config.yaml
train_examples: 195000
norm_position: "pre"
final_lr_fraction: 0
Rows from expert 6 of block 5, named by matrix and row number. Rows with one number belong to one neuron. Each number is 50 + 10 x the weight over the matrix's rms, rounded and kept within 0 to 99. All counts start at 0.
# up: expert up (model.blocks.5.mlp.up, 64x128x256), inputs 0-85
# down: expert down (model.blocks.5.mlp.down, 64x256x128, transposed), outputs 0-85
up.34:51 52 50 48 48 48 49 51 49 51 50 50 50 51 50 49 50 50 50 50 50 48 48 50 53 51 49 48 52 51 47 51 49 51 50 51 48 49 50 51 52 52 49 48 52 50 49 51 52 49 53 48 46 51 51 52 49 49 48 48 51 48 50 50 52 47 50 50 49 51 46 50 50 50 50 48 50 48 48 50 50 50 50 49 51 52
down.34:52 48 49 50 50 50 49 49 50 52 50 50 49 52 53 51 51 50 50 51 53 51 52 52 52 50 51 52 48 47 50 50 50 49 53 51 47 52 50 51 50 50 49 51 49 48 48 49 49 48 49 50 51 49 49 50 51 50 49 51 46 53 52 54 48 52 50 50 50 50 51 50 51 48 49 50 48 51 52 50 47 50 49 48 53 50
up.36:49 48 50 50 49 51 50 49 49 51 48 50 50 53 52 49 52 52 52 50 49 51 51 52 49 49 50 50 49 49 50 50 52 49 51 51 51 51 53 50 51 50 51 50 50 49 49 50 48 49 50 49 50 49 52 53 48 48 49 50 49 50 51 52 49 50 50 49 51 49 49 50 50 49 49 50 49 50 51 51 48 49 52 49 48 50
down.36:49 50 52 50 51 49 49 51 52 50 49 51 49 49 49 51 49 51 49 49 51 48 50 48 50 53 50 50 49 49 48 50 48 50 48 50 49 48 50 51 49 49 50 50 51 53 50 49 51 51 52 50 49 50 49 50 50 50 51 50 52 49 49 51 53 50 48 50 51 49 50 50 49 50 51 51 49 49 49 50 50 49 49 51 50 51
up.40:50 10 65 53 47 37 43 34 48 37 52 42 57 54 44 29 56 52 32 40 56 46 86 42 40 62 64 41 47 51 43 16 56 72 34 55 55 41 66 71 58 37 53 65 61 45 49 34 34 50 64 61 32 54 76 59 49 29 40 74 29 66 44 53 25 56 24 47 69 57 85 47 39 47 36 23 75 74 63 43 20 55 59 64 33 39
down.40:55 45 45 54 63 48 59 66 29 86 57 20 26 51 61 45 48 69 65 54 63 38 55 65 69 62 43 51 69 75 17 20 55 37 54 59 37 35 66 48 40 43 32 57 46 31 63 47 49 55 52 69 37 41 74 43 58 70 51 58 46 25 25 49 42 47 69 44 22 99 43 65 71 58 69 37 25 39 22 61 58 47 54 26 64 53
up.41:46 33 37 50 75 08 64 58 58 39 56 50 53 57 30 28 37 57 51 47 23 47 82 34 24 56 39 38 52 39 38 47 54 64 42 75 63 11 57 50 47 21 65 56 31 53 03 31 47 49 41 49 42 53 64 20 43 30 41 48 39 67 55 73 64 28 17 48 80 60 52 41 34 76 49 41 84 57 70 17 28 18 46 61 38 37
down.41:69 90 68 44 62 27 68 38 60 89 55 19 50 56 91 61 63 54 47 78 63 26 24 91 54 60 03 58 56 75 41 44 24 49 25 39 68 47 40 55 30 59 46 37 59 46 58 60 52 73 70 74 59 46 75 67 52 48 51 54 47 11 36 33 17 58 58 74 18 59 54 57 64 41 63 08 14 32 00 65 69 40 59 29 39 55
up.43:49 41 19 50 58 81 40 47 35 50 54 37 46 50 47 32 44 47 36 43 65 58 43 46 66 37 32 56 58 65 60 57 63 60 38 62 54 71 48 11 40 19 69 37 65 50 57 51 40 50 69 50 43 57 50 30 48 25 68 48 54 50 55 46 69 66 62 69 53 49 53 41 41 56 49 42 62 38 59 34 49 43 55 51 50 51
down.43:35 66 75 53 25 24 56 70 55 61 45 67 75 22 38 43 50 57 34 67 51 30 34 36 60 49 64 49 56 41 52 41 56 45 50 61 60 23 54 60 49 69 50 35 41 68 48 46 57 53 45 49 40 50 70 80 61 42 57 45 72 52 52 51 28 44 40 33 49 28 53 62 46 60 52 58 37 45 56 45 46 40 68 29 34 53
up.44:49 48 49 51 52 48 52 49 49 50 52 51 50 48 48 49 49 47 52 50 51 50 46 48 50 48 49 51 48 49 50 51 48 54 49 52 49 53 52 54 50 49 50 50 50 51 47 51 50 49 51 51 52 49 50 52 49 51 49 50 51 51 50 50 50 52 51 49 50 49 47 49 52 50 51 54 50 50 50 53 50 48 50 50 50 51
down.44:50 51 50 50 50 49 49 48 49 53 49 51 50 48 52 49 50 51 52 51 52 49 50 51 53 54 50 50 51 51 51 49 50 50 51 49 49 49 50 46 50 49 51 50 52 52 52 49 51 49 52 49 49 49 53 48 54 48 53 52 51 49 52 49 52 50 50 50 53 52 51 50 49 51 51 46 50 50 49 48 48 49 49 48 49 48
up.46:48 47 48 50 52 47 52 51 51 48 52 51 50 49 47 49 48 48 52 49 52 52 46 49 51 47 49 51 49 48 49 52 47 55 50 51 48 52 51 55 50 50 50 52 49 51 46 51 49 50 52 51 49 50 49 54 50 48 49 50 52 54 50 51 51 52 52 49 49 49 45 49 52 49 52 54 50 52 50 50 48 48 52 51 52 50
down.46:49 51 51 48 51 48 50 48 47 54 48 51 50 47 53 48 51 50 52 50 50 48 50 51 52 55 50 49 50 52 51 47 51 50 51 51 49 49 51 47 51 49 49 49 53 50 53 50 53 48 51 49 50 50 54 47 54 48 52 53 51 47 51 48 51 50 49 50 54 51 50 49 50 50 51 47 50 49 49 50 48 47 49 49 49 50
up.49:36 44 42 60 74 02 55 75 28 40 62 48 51 42 36 51 41 42 52 40 65 53 66 51 37 45 62 49 53 52 49 40 53 52 55 42 68 52 50 26 52 85 55 44 65 50 50 45 55 46 55 66 57 52 75 29 54 42 59 61 57 45 50 31 47 66 68 56 45 41 31 59 51 50 50 85 48 52 50 39 56 60 49 30 46 67
down.49:66 19 55 43 33 56 33 26 72 66 31 65 56 45 47 49 45 59 40 57 43 42 44 39 39 41 36 56 28 49 48 47 75 55 57 40 44 43 41 41 34 34 38 44 50 20 65 58 40 58 35 62 63 32 29 25 62 51 64 49 26 84 56 46 46 49 42 60 40 49 70 61 48 57 50 62 72 41 66 51 66 48 51 62 55 35
up.52:23 35 67 63 61 29 35 43 82 49 67 58 47 41 87 38 33 43 26 49 50 54 72 36 60 34 25 60 12 47 46 19 46 56 44 71 39 79 40 52 22 22 50 71 55 51 30 41 35 54 75 52 86 46 03 55 49 16 56 58 54 48 30 88 88 71 52 48 42 42 55 51 09 00 24 61 53 71 59 17 42 45 73 41 58 51
down.52:55 83 69 49 46 58 77 70 48 47 48 69 83 77 08 37 68 53 63 55 57 51 44 96 45 61 57 22 60 35 43 29 19 62 27 53 81 11 61 67 67 56 41 45 55 56 52 72 76 65 37 40 39 41 79 56 54 48 63 44 68 43 52 07 31 69 44 27 51 43 50 48 31 91 55 25 19 54 69 59 52 36 30 30 37 51
up.53:45 69 52 56 65 99 36 56 51 42 49 51 48 49 64 53 53 48 39 48 56 51 58 44 48 59 58 44 42 39 57 56 59 39 50 66 40 47 63 35 41 63 25 38 37 44 44 43 77 47 46 50 24 63 38 45 53 40 59 74 48 52 63 85 78 50 47 48 68 53 47 60 33 26 47 70 61 42 40 48 40 63 90 34 31 58
down.53:56 36 45 33 60 04 75 61 82 23 74 07 54 69 69 07 27 31 61 31 46 68 81 43 42 50 30 29 57 70 55 94 26 51 58 45 67 68 45 72 78 57 51 72 56 51 00 46 42 55 83 22 80 74 52 48 40 85 15 35 78 23 20 77 38 30 47 55 45 75 28 56 65 47 47 42 35 66 42 26 40 55 08 48 71 40
up.56:93 21 60 57 48 99 38 44 75 07 61 37 51 70 50 30 24 39 38 68 79 44 83 46 39 39 55 54 28 68 42 81 35 44 54 65 60 78 43 81 57 27 28 78 33 51 10 68 68 50 45 29 52 64 61 41 56 65 38 53 43 99 53 24 43 27 58 32 78 34 62 45 46 72 20 28 41 25 64 47 32 96 18 51 39 69
down.56:48 21 74 53 85 78 82 75 43 77 86 19 34 41 99 19 75 55 48 31 21 50 62 56 31 10 00 50 87 69 61 31 41 54 35 36 75 34 21 24 74 42 20 15 50 66 90 42 31 00 99 94 55 04 36 60 54 16 56 51 58 36 54 50 66 37 69 78 35 60 99 52 81 00 12 45 54 68 40 42 74 53 85 45 35 00
up.61:52 48 50 49 49 52 50 51 48 48 49 52 50 51 52 52 50 51 49 48 48 50 50 50 52 47 52 50 52 49 51 46 50 50 51 45 52 49 47 48 50 52 49 49 50 51 51 50 50 51 49 51 50 49 51 51 50 48 49 50 49 51 47 51 48 51 50 52 47 49 52 50 50 50 49 51 52 50 49 49 50 49 46 50 53 48
down.61:48 51 52 48 49 51 54 50 53 51 52 54 51 50 50 50 47 46 50 51 50 51 52 51 54 53 52 49 47 51 50 55 50 51 48 50 48 51 50 51 51 50 50 51 47 52 50 50 52 51 47 47 51 52 46 51 50 53 50 50 49 49 47 53 48 50 49 48 51 48 48 53 51 49 48 52 52 51 49 51 50 47 49 51 51 51
up.63:50 51 50 49 49 49 50 50 50 50 50 50 50 51 50 50 50 50 51 50 50 49 49 50 51 50 49 49 51 50 49 51 50 50 51 50 49 50 50 51 50 51 50 49 50 50 49 50 50 49 51 49 48 50 50 51 50 50 49 50 51 49 50 50 51 49 50 50 49 50 48 50 50 50 50 49 50 49 50 51 50 49 50 49 51 51
down.63:51 49 49 50 51 49 50 50 50 50 51 50 50 51 52 50 51 50 50 50 51 51 51 51 50 51 51 51 49 49 49 50 49 49 52 51 48 50 50 50 50 50 50 50 50 49 49 50 50 49 50 50 51 50 49 49 51 51 50 50 48 51 51 52 50 51 50 50 50 50 51 50 51 49 49 49 49 50 51 50 49 51 50 49 51 50
up.66:32 44 40 48 66 99 42 51 51 47 49 52 55 38 41 46 54 41 43 49 50 62 48 54 43 30 54 51 69 39 59 63 65 49 51 58 66 40 53 39 67 07 74 60 43 46 55 59 30 49 41 51 52 50 29 21 53 70 43 44 48 65 58 65 39 42 53 49 61 57 60 46 45 46 27 78 62 65 70 45 44 46 33 61 42 33
down.66:29 81 61 42 49 24 68 49 42 59 49 57 52 49 52 41 52 52 46 62 45 35 29 52 60 58 54 56 28 42 45 48 40 52 42 53 43 53 59 65 57 81 53 19 53 69 54 34 77 52 49 42 32 61 55 55 35 39 53 56 50 40 42 33 53 36 45 46 36 34 50 46 41 42 60 37 37 45 40 37 59 39 61 34 37 47
up.67:41 54 53 48 53 48 57 46 45 55 50 48 50 50 47 53 57 49 54 52 57 46 60 52 43 59 56 42 53 49 51 53 51 55 54 45 42 45 46 47 54 59 50 48 59 52 55 53 52 49 51 47 40 51 47 51 55 47 51 47 52 47 50 49 58 47 48 43 50 48 53 50 47 55 47 50 51 46 51 50 50 47 53 51 44 52
down.67:48 55 43 49 46 48 53 51 55 46 50 51 49 52 52 52 55 56 46 50 51 50 49 53 53 59 43 48 54 57 47 54 55 56 51 44 51 46 53 56 53 52 54 54 41 55 49 49 46 45 48 46 52 52 48 54 48 52 47 49 49 49 51 50 46 45 38 47 51 47 51 50 51 54 54 47 53 49 41 48 47 50 50 51 50 50
up.69:49 16 40 62 39 99 38 56 10 57 56 45 51 56 45 58 48 48 46 52 32 52 37 40 23 46 57 54 37 44 57 44 55 55 48 56 74 57 49 53 33 25 75 61 55 47 71 66 37 49 32 53 69 41 25 39 59 73 69 70 21 62 68 24 50 91 61 44 56 51 47 46 08 60 36 61 82 49 65 60 26 55 51 53 39 45
down.69:48 88 51 42 66 32 64 62 35 52 37 53 62 28 53 48 59 36 66 41 69 44 35 62 66 55 49 54 50 39 57 38 37 36 57 58 33 38 67 38 74 70 37 33 61 59 50 46 67 37 65 40 40 57 80 69 50 15 42 54 84 28 33 50 64 43 61 53 50 61 47 54 52 48 63 47 38 38 56 61 58 58 67 25 50 63
up.71:51 52 50 49 50 50 51 51 47 51 49 50 51 50 49 49 50 50 51 52 51 48 47 52 52 50 50 49 51 50 48 48 49 51 50 50 48 52 50 50 50 55 51 47 51 51 49 52 53 49 51 48 46 49 53 53 48 48 50 49 51 48 52 49 51 48 51 51 49 49 48 49 49 49 51 47 47 48 49 51 49 49 51 49 50 50
down.71:48 49 51 50 50 50 49 49 51 51 49 52 49 51 52 49 50 52 51 51 51 49 51 50 51 51 50 51 48 49 49 53 50 48 51 50 48 50 50 51 49 48 49 52 50 51 49 49 49 51 48 49 51 50 48 50 51 50 50 50 49 51 51 53 51 51 50 49 51 50 50 50 49 50 50 50 50 49 50 49 50 49 49 50 50 51
up.72:38 68 45 45 51 16 63 52 39 39 56 45 56 45 45 65 55 39 62 36 49 55 28 49 54 39 57 56 45 49 53 48 43 54 52 67 73 30 42 23 37 41 84 63 46 54 60 38 79 47 40 50 56 46 67 42 48 57 59 46 43 59 46 53 58 63 51 60 40 55 30 52 55 50 54 60 44 36 54 43 32 56 49 42 55 61
down.72:65 39 68 56 38 71 10 26 56 55 44 56 55 52 53 57 32 47 49 43 45 57 63 59 40 55 62 70 25 44 50 47 52 65 41 33 41 68 55 44 29 45 31 57 43 30 60 67 38 60 49 58 61 30 29 27 77 32 56 58 48 65 57 62 45 54 46 49 61 25 45 41 34 68 47 47 86 39 65 48 51 36 48 74 45 64
up.73:28 09 48 61 33 00 55 41 52 39 65 47 51 46 51 26 47 49 57 36 34 61 99 45 46 49 44 54 25 52 52 68 76 57 35 13 55 47 42 62 32 20 38 72 84 41 66 48 15 53 62 51 42 47 32 28 55 56 51 65 52 66 48 42 01 64 45 55 46 50 70 47 75 86 29 30 76 67 54 47 23 44 79 59 47 48
down.73:44 20 56 60 48 66 69 76 69 18 45 19 54 45 48 41 47 45 79 11 42 41 60 33 17 55 79 53 37 44 57 64 37 45 66 61 60 29 70 47 38 52 43 64 33 59 21 70 18 77 33 36 68 65 40 37 47 95 22 42 36 41 14 56 73 63 37 48 36 69 56 70 66 56 80 63 40 76 50 44 50 39 34 62 57 43
up.76:10 26 49 52 78 00 47 54 07 54 50 22 53 30 50 31 51 48 65 50 19 54 61 42 45 25 57 52 42 64 62 32 50 44 40 48 84 66 44 57 32 46 49 66 75 45 37 41 23 55 36 57 88 39 31 06 63 15 58 58 46 89 61 36 20 62 69 63 50 47 67 45 65 71 27 48 65 74 69 29 38 65 28 47 46 82
down.76:61 14 65 87 38 74 55 66 63 11 50 37 74 32 58 45 34 39 77 15 56 75 68 55 53 46 79 78 34 40 68 47 26 41 40 99 81 47 70 58 44 46 52 89 25 25 13 64 10 49 42 55 59 60 51 44 42 91 32 51 71 58 19 69 57 89 47 60 29 70 52 67 68 48 61 67 34 88 48 51 63 33 19 65 62 17
up.80:24 29 65 60 55 99 58 25 46 62 53 48 47 39 34 43 42 41 54 42 59 42 50 58 38 55 72 59 51 28 58 47 51 52 72 42 83 41 50 32 29 62 74 46 53 50 54 58 30 54 27 56 53 44 46 45 55 59 55 56 52 63 42 33 41 48 51 45 42 46 46 68 16 77 37 55 56 61 50 35 47 51 48 65 42 60
down.80:53 76 44 39 55 07 65 72 41 70 34 58 35 39 36 37 48 55 67 64 65 48 33 48 74 51 17 37 67 52 38 27 47 46 52 63 24 47 51 51 67 71 43 25 83 65 43 31 68 35 80 45 35 37 70 68 48 33 55 50 40 55 68 19 66 39 45 50 60 62 47 33 51 52 63 65 28 34 43 43 47 50 50 28 54 46
up.81:58 36 60 72 58 39 76 65 63 37 63 58 51 32 38 56 32 50 48 22 48 49 63 28 55 76 46 54 28 54 33 42 56 25 60 58 79 59 28 99 49 55 25 79 65 43 15 33 35 51 42 51 99 39 42 71 56 99 73 47 67 46 41 62 18 76 41 43 39 45 43 40 72 62 64 48 56 63 68 36 58 97 31 46 59 80
down.81:50 66 57 35 52 51 90 71 37 50 45 49 31 13 37 63 19 40 81 87 29 67 21 53 49 36 29 44 63 67 70 82 56 74 48 00 55 56 61 15 52 73 38 31 86 86 36 82 79 64 48 57 46 57 16 59 68 22 60 31 47 42 80 18 16 12 55 75 39 54 45 17 67 27 39 37 68 25 24 46 92 42 48 55 18 28
up.83:38 69 47 60 62 99 42 58 37 36 52 40 52 36 42 63 49 44 55 37 56 61 48 46 58 37 59 58 67 43 41 43 67 42 57 48 81 40 36 45 58 35 69 54 44 52 56 46 49 51 29 71 71 45 47 47 48 45 59 38 54 60 46 21 36 68 50 58 33 40 37 48 51 45 63 91 55 47 54 54 38 43 52 53 61 53
down.83:38 67 45 38 55 30 50 57 34 50 56 67 45 44 61 44 39 54 49 71 63 49 50 49 59 58 44 58 61 61 65 51 39 62 42 65 40 45 57 32 60 73 35 21 67 63 33 41 92 27 58 47 38 71 61 49 47 18 58 43 50 41 70 52 61 32 50 62 50 21 44 31 59 37 47 63 40 47 40 55 50 51 70 35 29 50
up.91:54 53 51 46 48 48 48 51 55 51 53 53 49 54 52 54 50 47 46 52 53 49 49 50 52 49 51 52 51 48 46 46 50 51 50 54 47 52 48 44 55 46 54 51 42 50 49 46 50 51 51 53 45 49 48 41 48 56 46 48 50 53 48 42 51 48 47 49 52 52 50 52 43 48 51 55 45 51 47 50 45 55 52 48 53 49
down.91:54 51 48 58 52 49 50 48 53 45 53 60 52 52 56 51 44 43 50 45 52 50 51 51 43 49 50 51 49 51 48 50 49 54 49 47 54 49 50 50 49 54 46 46 45 49 52 50 49 50 50 49 47 49 41 52 48 57 49 55 52 47 50 53 52 52 48 51 57 52 48 52 54 49 47 52 48 53 49 53 50 55 47 51 47 48
up.92:48 47 30 49 66 30 22 57 53 48 39 42 54 56 28 53 49 45 33 38 38 55 52 56 58 34 41 56 73 48 65 36 58 52 62 61 66 50 67 37 56 32 56 34 32 47 52 50 35 49 53 56 51 44 51 54 57 40 70 60 59 50 41 53 46 34 54 59 50 48 51 46 17 55 42 50 54 62 54 47 39 64 63 73 48 31
down.92:54 25 64 66 44 60 41 43 49 55 66 55 56 57 63 67 66 53 31 43 54 47 61 65 46 45 65 61 31 48 38 41 57 47 31 40 45 49 35 58 29 31 46 70 49 31 73 49 50 61 32 69 65 31 30 39 62 69 53 37 31 66 66 59 54 85 47 56 39 46 66 55 33 49 47 54 47 48 64 70 60 51 39 56 40 52
up.94:49 50 50 50 51 50 50 49 49 50 50 50 50 49 49 51 50 49 51 50 50 49 49 49 49 51 51 49 50 49 49 50 49 51 50 52 49 49 50 51 52 53 49 50 51 49 51 50 52 50 50 49 50 50 51 51 50 50 51 49 51 48 50 50 53 49 50 48 50 50 50 50 50 50 49 49 51 50 50 51 51 50 49 50 50 52
down.94:49 49 49 50 49 50 51 51 51 51 49 51 48 51 51 50 51 50 50 50 51 51 51 50 51 50 51 50 50 50 51 51 50 51 51 47 48 50 50 49 51 49 50 50 48 50 51 50 49 48 50 51 49 51 49 50 51 51 49 51 49 51 51 49 48 51 49 49 50 50 51 50 51 50 50 49 51 50 49 50 48 49 52 49 50 49
up.95:24 42 61 54 50 66 54 70 70 44 60 49 47 57 82 43 34 41 45 44 64 50 80 39 61 42 37 48 28 55 53 48 48 41 38 56 53 57 39 26 35 32 49 68 57 48 37 32 43 48 65 51 56 48 12 63 46 21 70 52 52 55 46 83 95 63 55 52 46 46 60 35 43 22 37 62 63 49 56 19 53 42 67 55 41 18
down.95:55 79 50 34 40 43 66 39 39 39 52 78 79 56 17 74 63 54 46 55 54 54 43 75 28 57 61 42 68 62 52 35 38 59 46 47 68 18 44 72 52 59 55 35 30 35 58 70 62 51 42 32 59 57 68 55 45 48 57 53 69 49 54 28 39 61 41 41 61 31 36 50 30 70 50 50 27 64 52 70 33 36 33 56 53 65
up.97:13 40 56 43 50 15 28 36 12 54 48 39 49 45 39 67 48 44 56 57 54 61 42 43 66 40 61 55 54 62 48 31 63 51 72 51 49 64 65 43 43 35 89 58 53 47 44 41 58 46 61 68 70 52 15 51 46 41 44 40 36 54 45 99 30 50 54 32 53 53 18 53 63 14 46 46 40 33 47 75 27 61 49 29 63 51
down.97:55 55 47 44 38 63 53 41 59 64 29 85 35 67 48 35 56 70 73 25 47 61 59 56 62 59 43 53 36 50 51 31 43 86 51 45 57 27 59 37 53 46 31 28 55 60 56 58 33 21 42 36 43 30 75 48 49 17 71 61 88 34 58 22 70 49 36 18 65 53 69 24 33 65 50 54 52 69 78 30 58 46 71 91 30 50
up.98:40 63 48 50 44 48 50 58 42 55 48 47 49 40 45 49 50 46 49 54 58 47 37 55 63 52 52 50 64 57 47 43 46 55 47 51 49 61 53 53 54 65 56 38 48 51 49 57 69 49 61 43 38 53 61 66 47 45 53 49 59 39 53 45 64 42 49 57 46 47 43 49 48 45 54 41 47 44 43 54 50 44 53 36 57 49
down.98:45 48 51 51 39 52 46 51 56 54 46 58 53 56 54 49 50 53 49 48 58 47 50 52 52 55 48 52 43 51 48 55 56 46 52 50 45 45 48 56 49 45 49 55 46 55 55 47 44 51 41 46 58 49 39 54 54 53 51 46 45 58 56 56 53 53 44 49 49 45 50 49 49 48 49 48 51 48 49 48 48 47 47 53 47 49
up.104:37 75 51 30 56 56 76 24 43 56 41 47 54 41 12 64 80 50 55 53 68 36 63 61 35 70 79 34 64 46 58 47 45 63 74 45 12 43 25 56 67 93 75 47 71 57 70 65 68 46 22 27 27 42 47 50 61 43 61 32 64 52 52 35 78 42 37 21 51 54 60 42 67 79 59 21 54 29 49 47 56 28 88 66 51 45
down.104:54 67 16 58 39 30 73 47 57 38 57 68 50 53 67 65 70 65 25 44 51 50 39 67 67 69 37 42 56 87 41 73 75 77 56 22 43 26 42 60 44 79 67 53 16 52 63 51 42 41 43 32 44 69 30 56 52 61 38 63 33 62 50 55 39 64 00 50 53 45 40 48 51 74 49 47 77 45 22 40 24 65 54 59 51 66
up.106:23 53 46 31 36 99 66 67 69 57 49 53 54 35 34 51 44 47 43 49 77 45 30 53 64 50 49 50 48 37 56 47 44 51 54 46 22 41 31 51 43 61 58 40 62 61 84 50 58 45 60 57 51 49 70 44 52 64 60 34 46 68 59 54 62 47 52 38 42 46 28 62 37 18 42 38 46 27 46 34 31 31 43 47 69 66
down.106:74 30 33 30 38 00 49 71 61 21 70 34 53 84 65 42 35 17 65 44 27 76 94 40 49 51 59 56 66 64 40 66 20 47 45 33 38 56 67 65 58 48 38 63 26 53 04 37 30 50 87 40 44 72 41 46 35 70 31 34 92 54 31 83 44 39 51 61 50 68 54 40 72 32 45 43 60 90 65 39 54 74 31 35 73 25
up.108:68 61 46 43 55 62 38 44 39 53 41 53 50 49 39 64 57 45 46 43 47 53 44 46 54 39 63 48 77 63 51 46 56 44 49 36 46 56 43 38 61 48 81 41 41 49 56 54 66 53 45 57 31 44 54 26 48 52 37 41 56 59 44 39 58 38 46 57 37 49 47 51 47 41 51 58 49 37 50 60 60 49 33 59 71 40
down.108:54 52 52 52 50 34 64 45 62 42 63 91 56 67 56 53 40 22 46 44 47 62 59 63 67 61 60 39 48 42 35 58 34 54 52 40 38 35 36 58 53 61 42 54 10 46 31 39 53 51 48 29 33 59 35 60 50 70 51 63 44 52 38 71 43 58 47 33 74 55 44 77 39 43 36 56 64 60 42 61 33 56 36 53 55 45
up.110:20 49 39 31 45 29 74 44 28 51 38 53 55 69 16 41 55 45 55 52 44 43 07 54 65 51 60 49 76 54 25 46 37 94 60 50 05 64 55 50 33 72 96 35 60 66 14 23 81 43 38 69 22 60 99 30 51 26 38 69 41 50 36 25 06 29 38 55 43 77 00 66 73 55 88 46 79 57 43 69 00 15 28 51 55 64
down.110:82 59 69 61 67 35 92 19 78 99 60 60 17 64 95 67 71 52 18 93 40 49 61 65 34 28 01 67 60 77 35 36 59 66 31 02 54 90 18 66 59 20 32 44 30 71 85 66 95 43 72 02 36 41 00 38 77 64 52 26 37 00 41 96 61 17 16 63 49 22 68 52 83 42 27 49 65 38 01 64 58 44 63 56 32 74
up.113:52 24 67 71 45 00 49 60 32 37 49 30 49 34 26 48 38 41 46 35 61 53 27 40 49 33 72 63 54 27 53 40 64 39 64 63 72 65 68 60 40 26 50 77 56 42 25 57 24 52 33 49 94 43 32 32 58 66 84 54 51 69 64 38 36 60 55 28 48 30 66 41 47 75 45 24 55 48 75 60 47 78 36 37 49 43
down.113:43 38 62 60 44 44 64 82 55 08 64 56 55 57 68 19 54 06 72 12 15 52 78 50 36 27 67 41 45 29 75 80 12 36 29 47 95 25 60 46 66 49 29 62 40 55 12 56 18 84 52 42 48 67 50 62 50 86 23 63 60 55 16 82 41 65 65 40 53 80 40 60 63 39 50 77 25 68 35 43 48 46 57 58 78 42
up.115:00 49 78 75 58 00 00 62 23 56 66 80 46 53 53 59 72 58 63 56 71 16 00 52 78 60 17 58 39 00 41 11 32 62 43 99 51 00 32 69 20 13 18 48 49 52 66 45 77 49 56 52 31 57 73 90 45 00 73 99 91 31 15 00 73 62 51 21 76 34 69 40 30 00 58 71 00 60 61 99 12 93 99 58 35 71
down.115:99 99 31 55 35 60 32 78 99 46 23 98 81 31 99 94 43 40 00 55 37 45 49 63 15 57 15 79 25 80 77 33 46 99 38 48 67 46 91 19 15 91 07 00 33 28 99 99 64 50 66 59 00 33 00 61 93 74 38 71 27 28 75 09 84 83 34 99 99 52 62 50 92 96 55 52 03 28 20 59 85 24 45 46 07 33
up.117:48 49 32 57 88 99 45 67 33 56 38 46 49 53 90 30 39 49 58 61 27 65 66 53 53 32 39 61 47 56 67 33 76 76 51 39 70 93 76 20 62 22 82 21 71 54 15 79 58 45 56 59 49 58 35 51 45 56 47 79 52 46 68 50 11 35 61 63 57 47 43 48 60 66 39 41 21 56 30 64 25 45 45 36 21 45
down.117:40 45 62 43 40 40 63 52 68 46 55 61 69 43 28 23 57 59 67 30 62 41 71 30 70 57 24 34 35 29 47 67 48 44 52 72 58 53 56 65 81 54 56 39 47 63 29 29 34 59 53 38 49 53 74 57 39 24 57 35 74 32 37 73 81 38 32 34 30 49 46 38 40 49 47 50 54 39 68 34 62 21 67 71 74 49
up.118:63 54 49 61 49 98 36 53 49 45 51 49 50 50 38 52 54 49 47 53 43 57 42 50 36 53 47 55 59 56 39 35 66 47 43 42 58 51 58 36 50 66 59 58 58 47 78 53 41 53 77 51 37 45 59 38 40 42 65 47 44 33 50 51 59 75 59 72 28 34 43 52 46 46 58 65 58 58 51 41 40 66 76 44 53 64
down.118:36 70 55 35 55 29 56 63 49 68 49 57 52 24 39 60 26 57 44 61 39 38 50 43 57 67 73 33 54 50 48 64 45 46 56 54 22 41 29 40 52 57 47 33 54 66 45 40 74 49 45 41 56 54 56 51 45 27 73 44 49 51 54 44 51 46 52 45 58 49 43 36 46 37 69 64 39 42 54 47 46 46 64 51 58 56
up.119:48 50 51 49 52 55 50 51 46 51 49 51 50 53 52 50 49 48 47 46 48 52 57 50 50 49 48 48 48 50 58 46 50 45 53 54 53 51 50 49 51 45 58 50 53 49 47 49 47 49 50 46 52 46 48 57 50 40 54 51 49 49 51 58 56 52 54 49 49 47 48 47 51 44 44 52 55 53 51 44 50 44 50 51 44 45
down.119:52 54 53 48 51 56 49 50 44 45 49 52 62 52 41 59 51 56 56 51 53 50 51 54 44 55 57 47 53 52 47 49 45 54 47 49 47 45 49 54 53 56 49 48 44 49 48 50 57 50 49 47 48 50 55 51 50 50 51 46 56 49 48 45 55 51 47 42 49 42 47 54 44 50 52 52 45 51 51 57 45 51 49 49 51 53
up.120:56 60 27 64 75 83 36 66 61 48 44 31 49 56 42 51 56 53 38 35 57 55 53 57 59 44 31 49 80 89 62 27 60 65 39 49 59 61 51 19 56 15 44 45 59 48 66 49 38 48 99 43 28 45 82 31 51 17 49 53 53 45 53 49 71 53 38 78 39 57 43 43 56 47 64 53 48 51 49 48 69 73 72 37 52 47
down.120:44 52 59 33 22 20 48 65 45 48 45 65 73 37 19 68 59 63 55 67 51 34 45 62 50 66 70 41 30 27 44 70 44 45 57 37 35 12 49 76 38 67 51 41 37 47 52 66 42 85 18 30 65 65 39 65 63 35 57 43 40 45 52 75 38 42 46 28 55 50 50 62 44 44 52 42 44 28 59 48 32 42 67 60 54 59
up.122:43 49 51 46 54 51 41 40 49 49 47 49 51 50 42 62 52 45 51 51 51 48 47 45 51 52 56 49 52 51 48 48 42 54 59 59 43 49 50 47 55 61 45 52 47 50 54 49 62 50 53 53 56 47 47 47 49 46 53 42 52 48 48 53 63 44 53 44 54 49 49 55 55 49 55 44 51 47 46 57 52 54 42 58 62 49
down.122:52 51 42 52 47 52 67 50 48 54 48 56 41 56 54 49 55 47 51 50 49 60 53 47 57 49 46 45 54 56 59 59 53 54 54 30 50 53 45 46 51 40 50 52 44 52 45 53 52 37 48 46 49 48 43 53 47 44 48 53 50 54 54 45 38 50 49 42 44 53 48 44 53 39 51 56 62 49 52 50 45 44 56 41 42 57